A small encoder-decoder audio transcriber, trained from scratch: 26041 training examples.
Rows from block 2 of the text decoder, named by matrix and row number. Rows with one number belong to one attention dimension. Each number is 200 + 40 x the weight over its row's rms, rounded and kept within 0 to 999. All counts start at 0. After the name is the row's rms in percent of the matrix's.
# v: cross-attention value (decoder.blocks.2.cross_attn.v.weight, 128x192), inputs 96-191
# proj: cross-attention output (decoder.blocks.2.cross_attn.proj.weight, 128x128, transposed), outputs 64-127
v.44,097,243,230,254,141,199,301,170,182,158,151,120,229,195,270,197,141,167,224,194,153,148,193,234,300,152,235,144,204,206,224,226,212,159,236,171,181,192,237,227,136,176,131,184,157,164,225,269,170,304,179,188,176,162,295,173,196,232,216,268,243,155,215,180,197,153,228,185,183,240,109,237,228,210,216,240,219,225,139,182,271,188,178,272,229,207,223,223,205,220,160,164,205,180,247,225,127
v.45,094,217,134,191,188,161,202,215,237,276,168,238,203,230,247,166,191,176,158,223,219,266,265,202,214,195,234,201,267,175,193,223,220,221,238,167,181,290,132,109,218,219,218,214,192,122,205,146,230,197,184,196,246,198,202,245,159,183,223,128,194,215,154,168,171,175,237,132,72,196,204,174,141,170,271,225,147,239,203,145,180,226,194,157,168,107,173,217,181,265,169,184,143,261,220,182,201
v.46,110,132,167,270,178,246,171,189,160,158,219,186,143,294,216,269,195,166,227,204,147,216,191,193,163,171,262,233,270,246,216,208,178,134,259,190,205,292,149,202,151,190,191,118,289,190,166,163,145,150,238,208,199,205,182,85,217,117,213,178,184,243,226,237,202,216,201,243,259,201,204,180,226,203,152,207,264,138,149,188,180,193,232,184,105,213,236,152,187,187,242,233,207,205,166,172,144
v.47,104,210,208,207,194,184,219,172,148,224,206,202,198,237,201,110,197,142,259,139,144,209,215,190,244,268,255,187,191,199,187,170,217,134,135,182,235,156,179,158,125,276,225,208,249,200,101,160,246,148,212,263,152,148,274,234,202,196,235,126,199,207,242,185,225,217,209,227,201,196,227,201,122,168,157,240,260,243,212,254,180,241,179,120,250,305,232,167,204,281,193,139,312,212,205,258,132
v.48,096,161,151,227,132,220,259,244,219,269,183,222,202,153,240,143,270,201,192,181,166,270,212,206,127,237,166,155,220,194,255,210,121,265,227,215,150,201,225,165,227,179,193,218,190,213,184,168,89,202,90,204,267,179,153,220,281,188,171,185,196,261,149,188,253,233,260,261,187,148,144,169,254,181,218,198,173,217,151,230,204,196,137,218,209,206,208,186,164,212,167,231,237,229,260,266,213
v.49,094,121,249,185,238,105,156,184,255,231,160,237,250,239,228,219,156,204,285,148,185,200,130,238,140,259,220,160,182,238,122,275,247,236,177,190,233,169,177,250,252,138,178,126,162,156,188,212,260,135,171,179,205,197,179,161,212,165,220,191,257,177,210,223,186,223,285,254,215,217,211,274,139,268,212,206,262,145,227,195,214,125,179,186,161,222,173,220,250,183,236,162,158,189,174,166,225
v.50,096,217,221,153,176,193,231,178,190,143,182,207,189,148,127,213,151,201,151,239,231,176,115,225,269,149,217,229,149,176,300,224,185,199,202,164,136,218,145,255,174,208,209,158,175,226,170,258,205,124,214,167,190,166,127,232,182,259,126,221,216,119,171,149,239,198,157,266,201,147,276,240,186,216,159,208,199,210,203,165,206,269,209,249,166,264,318,253,151,250,260,217,197,157,157,187,172
v.51,097,216,243,183,206,268,170,185,160,185,190,193,171,232,301,141,226,263,189,245,234,208,182,162,277,184,203,242,211,218,184,290,209,216,276,260,178,140,141,158,197,232,219,223,152,221,186,213,201,260,153,167,208,166,260,178,123,260,242,163,190,245,242,194,122,111,223,176,187,180,200,189,211,186,219,187,138,226,258,222,271,207,158,243,246,231,189,223,225,231,147,138,200,237,134,207,267
v.52,100,160,265,223,150,219,243,236,181,212,198,157,162,247,193,206,105,149,148,201,209,183,170,196,219,167,255,207,181,147,162,282,176,190,204,272,150,269,195,187,217,197,143,205,222,227,171,142,278,162,233,217,238,167,178,194,155,118,185,220,178,168,173,271,176,150,200,230,195,196,212,244,185,197,187,218,145,190,188,170,225,130,222,116,144,114,246,236,249,233,106,254,205,179,271,151,207
v.53,102,168,194,97,200,236,191,219,238,251,160,203,191,130,153,164,190,168,174,231,259,207,123,221,196,197,192,225,151,184,208,270,207,172,161,222,175,219,140,200,207,141,218,241,198,155,170,283,232,168,263,234,206,223,170,240,175,126,175,206,226,183,227,178,268,186,171,193,156,176,171,212,258,221,109,174,161,192,181,90,148,247,180,186,157,161,155,238,252,164,223,220,227,128,271,232,189
v.54,093,202,199,144,279,118,234,244,227,277,201,211,178,157,260,221,130,159,147,188,122,156,169,229,182,130,249,215,216,183,195,234,159,158,248,224,201,237,212,149,251,207,205,248,210,232,206,217,204,207,264,182,220,206,222,192,226,164,140,224,172,203,182,237,238,254,215,201,190,303,184,213,247,211,190,177,163,126,243,221,166,150,270,174,197,214,167,197,133,198,232,180,142,229,157,177,165
v.55,101,144,199,266,250,153,275,157,140,218,251,203,279,164,270,202,225,141,186,173,215,217,189,260,211,261,211,250,221,206,215,146,220,233,165,165,174,221,156,226,238,172,164,307,265,119,180,196,211,232,177,184,250,178,254,194,201,124,237,200,256,197,253,220,206,143,227,264,182,192,190,229,202,185,224,132,249,139,274,185,136,202,186,167,204,218,140,146,154,213,202,220,152,189,167,169,109
v.56,093,152,137,243,216,223,152,144,244,260,173,206,177,156,208,187,223,234,210,182,264,269,251,151,196,232,235,142,252,143,185,211,216,205,209,237,165,232,161,260,163,174,232,205,186,208,266,154,168,187,150,255,253,175,208,196,206,187,196,188,145,229,179,238,119,194,183,146,224,250,127,179,228,252,248,186,153,207,268,233,217,133,171,166,176,189,272,238,125,214,149,217,278,223,162,195,198
v.57,095,274,228,233,209,153,265,177,212,148,174,137,151,187,233,205,164,198,116,203,217,168,217,298,208,172,202,197,180,194,238,207,233,193,216,199,87,162,190,266,179,262,250,216,191,217,124,242,220,169,286,183,183,212,152,138,279,254,173,206,157,262,72,206,213,156,208,199,215,188,247,190,246,188,215,170,221,169,187,211,128,280,163,202,145,142,176,212,166,215,142,181,210,158,238,214,211
v.58,091,219,173,167,130,152,255,133,147,259,239,208,187,184,164,252,177,237,254,218,167,224,244,186,145,164,223,231,179,159,193,169,155,252,280,226,183,184,238,117,202,194,202,197,137,263,191,195,245,125,133,239,215,198,238,245,253,138,282,171,268,229,235,147,235,224,284,196,196,149,235,180,236,231,219,238,200,210,227,246,247,238,168,177,217,237,221,117,207,259,232,141,264,219,242,253,190
v.59,109,234,216,192,124,275,183,130,223,174,247,119,202,170,165,124,189,195,211,196,239,211,190,248,213,176,225,174,238,163,172,258,228,133,238,219,226,278,245,189,171,214,213,207,193,239,168,167,161,157,154,277,232,201,291,184,206,162,224,289,215,156,277,165,152,246,237,184,211,227,235,202,212,242,184,208,202,223,223,267,191,283,171,197,175,186,141,196,226,166,182,229,229,238,266,130,204
v.60,091,159,173,212,214,154,159,178,159,162,213,161,264,247,166,204,189,184,163,184,212,251,109,199,151,207,167,205,127,193,256,139,262,259,199,186,162,164,221,221,192,235,188,194,212,178,183,201,183,153,194,164,266,148,214,174,153,248,167,131,217,213,173,159,179,232,183,158,133,212,182,164,223,177,170,149,149,241,273,190,238,232,115,192,225,186,152,215,186,170,140,169,138,202,180,152,233
v.61,089,269,157,190,141,227,226,221,166,175,253,204,228,174,225,227,204,150,161,190,225,181,245,194,181,194,225,199,276,113,178,218,166,129,260,138,150,224,121,234,183,210,226,178,117,227,258,216,175,227,233,168,268,231,180,185,206,148,232,175,194,207,170,146,218,147,193,202,273,153,142,151,258,163,222,274,188,224,217,216,236,227,160,212,152,186,198,246,136,114,176,118,164,162,155,222,173
v.62,093,159,252,145,198,203,210,211,182,217,168,172,163,193,243,231,232,204,171,189,214,136,205,128,136,243,192,250,178,195,169,155,252,218,152,224,295,206,154,192,186,153,207,230,226,237,197,279,184,214,166,207,139,193,206,234,158,216,265,177,163,224,229,174,181,142,233,158,108,154,179,224,203,204,195,193,208,154,299,247,155,203,204,138,170,174,216,193,168,204,236,184,204,165,171,161,185
v.63,093,173,220,202,261,245,137,171,186,178,231,211,212,196,238,233,233,234,167,198,206,243,164,196,208,223,188,230,224,203,288,139,254,189,210,212,216,130,170,156,204,184,262,253,163,253,132,129,225,233,298,235,179,254,153,149,267,253,179,210,199,231,209,211,257,254,167,257,164,187,209,141,126,171,175,188,197,142,122,202,210,217,196,181,190,153,167,203,204,233,247,280,220,143,167,194,211
proj.44,086,172,190,258,236,179,218,214,175,175,198,206,138,249,224,173,101,215,206,156,174,210,121,271,252,121,257,184,202,210,181,198,226,244,154,221,169,121,188,155,207,270,181,189,173,214,209,182,249,188,154,171,207,174,181,185,203,264,218,158,204,228,277,232,157
proj.45,096,280,156,187,138,123,245,183,266,218,278,242,141,160,232,171,189,182,165,220,295,121,210,177,198,174,216,253,229,133,191,199,156,226,213,184,227,138,203,243,173,190,157,185,208,216,176,211,169,177,160,300,182,154,144,165,91,185,194,189,253,229,183,209,205
proj.46,111,274,197,187,194,138,184,229,212,197,178,202,261,206,146,258,213,185,212,212,239,209,195,165,188,177,98,173,239,226,192,229,200,178,192,221,279,227,216,223,194,241,260,131,172,178,239,268,145,208,232,133,234,233,290,274,216,202,82,123,288,167,211,145,247
proj.47,108,227,185,260,115,144,212,180,233,242,201,136,221,197,225,203,188,183,166,259,211,169,242,217,231,139,204,171,274,240,166,243,196,191,193,163,184,213,242,204,204,241,223,151,240,228,196,240,231,280,239,236,238,187,222,255,143,244,217,264,252,90,188,164,190
proj.48,086,134,238,160,230,211,133,207,184,206,201,294,202,150,191,176,223,167,226,226,233,164,177,225,160,230,193,252,160,187,118,218,133,245,218,166,238,194,205,217,194,178,151,141,256,201,209,213,230,148,229,219,144,223,196,121,273,245,183,237,170,193,200,187,185
proj.49,086,192,221,249,195,214,192,209,244,188,179,187,257,183,232,182,207,160,221,206,131,276,165,192,193,206,162,187,205,178,127,188,246,223,221,172,287,250,306,140,186,180,248,186,159,199,192,175,240,204,252,149,233,207,179,194,125,237,175,98,197,187,237,170,205
proj.50,089,239,249,218,146,138,144,73,219,211,184,144,199,195,163,172,194,173,175,269,179,185,235,209,196,270,157,155,200,202,194,143,132,236,218,237,192,232,236,152,206,173,186,229,206,276,240,209,225,224,164,290,180,240,158,221,160,172,182,202,214,234,201,222,140
proj.51,078,227,207,183,209,284,232,244,194,206,270,250,235,264,171,212,238,209,216,140,257,140,226,196,210,128,177,222,180,175,259,138,181,192,165,165,158,301,150,241,266,236,226,152,239,249,226,186,232,204,225,133,203,201,191,183,202,185,202,212,209,183,194,121,223
proj.52,088,95,251,237,198,266,238,269,256,200,193,116,193,202,239,181,164,132,180,222,144,248,190,237,179,191,207,188,204,169,265,194,261,226,187,166,205,223,164,177,223,301,279,239,183,176,163,145,245,94,197,155,215,228,237,161,239,127,182,189,213,201,196,188,177
proj.53,073,158,155,221,161,225,179,202,186,202,162,202,193,137,239,175,164,155,192,132,69,217,191,153,259,171,196,186,231,286,138,163,211,212,178,170,206,268,234,260,192,216,199,188,167,211,91,155,281,237,216,242,161,177,216,255,231,284,194,195,260,179,168,180,248
proj.54,080,255,168,153,201,208,239,244,232,157,207,187,249,199,124,172,101,256,204,279,199,259,275,183,208,232,179,179,218,274,223,197,217,180,195,160,126,219,168,238,151,229,176,232,261,254,232,201,214,189,246,137,223,195,216,245,221,176,200,196,170,209,177,282,139
proj.55,088,211,121,224,276,160,252,204,231,190,271,220,146,145,215,182,180,278,235,210,196,151,163,186,195,199,207,234,259,133,121,127,232,151,283,191,199,157,173,213,229,196,206,220,178,117,153,197,192,127,188,267,225,174,164,146,174,228,138,147,210,168,275,235,155
proj.56,077,226,269,190,152,183,286,122,235,179,236,138,196,237,173,215,169,218,236,169,182,240,155,271,222,209,210,256,252,196,198,199,251,125,188,161,175,217,153,209,272,194,201,218,225,134,118,214,228,90,198,214,203,220,208,145,173,194,228,207,233,171,165,211,201
proj.57,093,250,206,265,231,194,125,175,137,165,215,233,166,175,162,245,197,208,230,159,117,162,219,190,247,214,233,157,197,240,195,207,178,225,169,199,195,218,174,190,187,197,211,192,250,187,202,189,148,159,152,228,200,173,186,166,174,231,211,214,231,137,120,211,213
proj.58,092,81,205,120,231,289,231,217,197,252,170,229,115,238,143,177,248,177,241,183,261,171,152,158,121,171,170,172,184,232,141,235,194,214,175,245,191,178,267,207,214,257,220,185,170,263,221,197,183,249,189,175,206,277,261,170,217,197,212,245,197,235,223,187,187
proj.59,104,133,196,254,272,278,248,182,189,195,175,219,150,250,183,184,236,196,192,153,209,251,174,225,144,200,124,267,121,150,246,183,228,233,114,220,166,184,222,214,278,195,236,186,194,168,156,164,287,177,183,142,190,232,228,178,171,192,183,256,220,255,199,200,108
proj.60,090,204,151,194,174,121,167,253,147,244,158,226,173,162,215,198,128,172,194,242,209,158,240,236,172,138,185,155,222,235,201,154,151,233,200,191,220,202,149,189,172,244,217,158,265,222,231,157,311,192,166,210,230,191,222,169,222,284,115,242,185,185,182,173,185
proj.61,074,176,163,197,274,181,200,216,256,265,234,289,265,221,193,140,214,217,264,210,142,140,203,233,219,198,241,209,172,193,182,135,308,161,190,190,217,142,226,169,207,238,171,237,150,139,240,166,190,136,167,249,149,172,246,127,236,158,218,202,158,242,256,156,184
proj.62,080,173,141,188,197,160,219,260,156,263,167,229,191,200,175,223,237,141,285,190,202,186,242,238,199,195,254,224,227,163,159,190,96,232,203,174,164,199,210,203,180,220,177,200,244,237,209,224,249,182,231,167,244,210,258,282,229,238,181,201,181,113,203,188,196
proj.63,086,220,162,254,150,164,153,190,198,112,223,143,278,203,234,219,195,155,174,194,253,192,191,182,223,239,152,216,154,160,247,194,181,182,154,233,232,229,154,241,209,178,205,196,151,147,207,239,192,268,151,230,193,242,191,200,139,223,251,202,176,191,182,213,267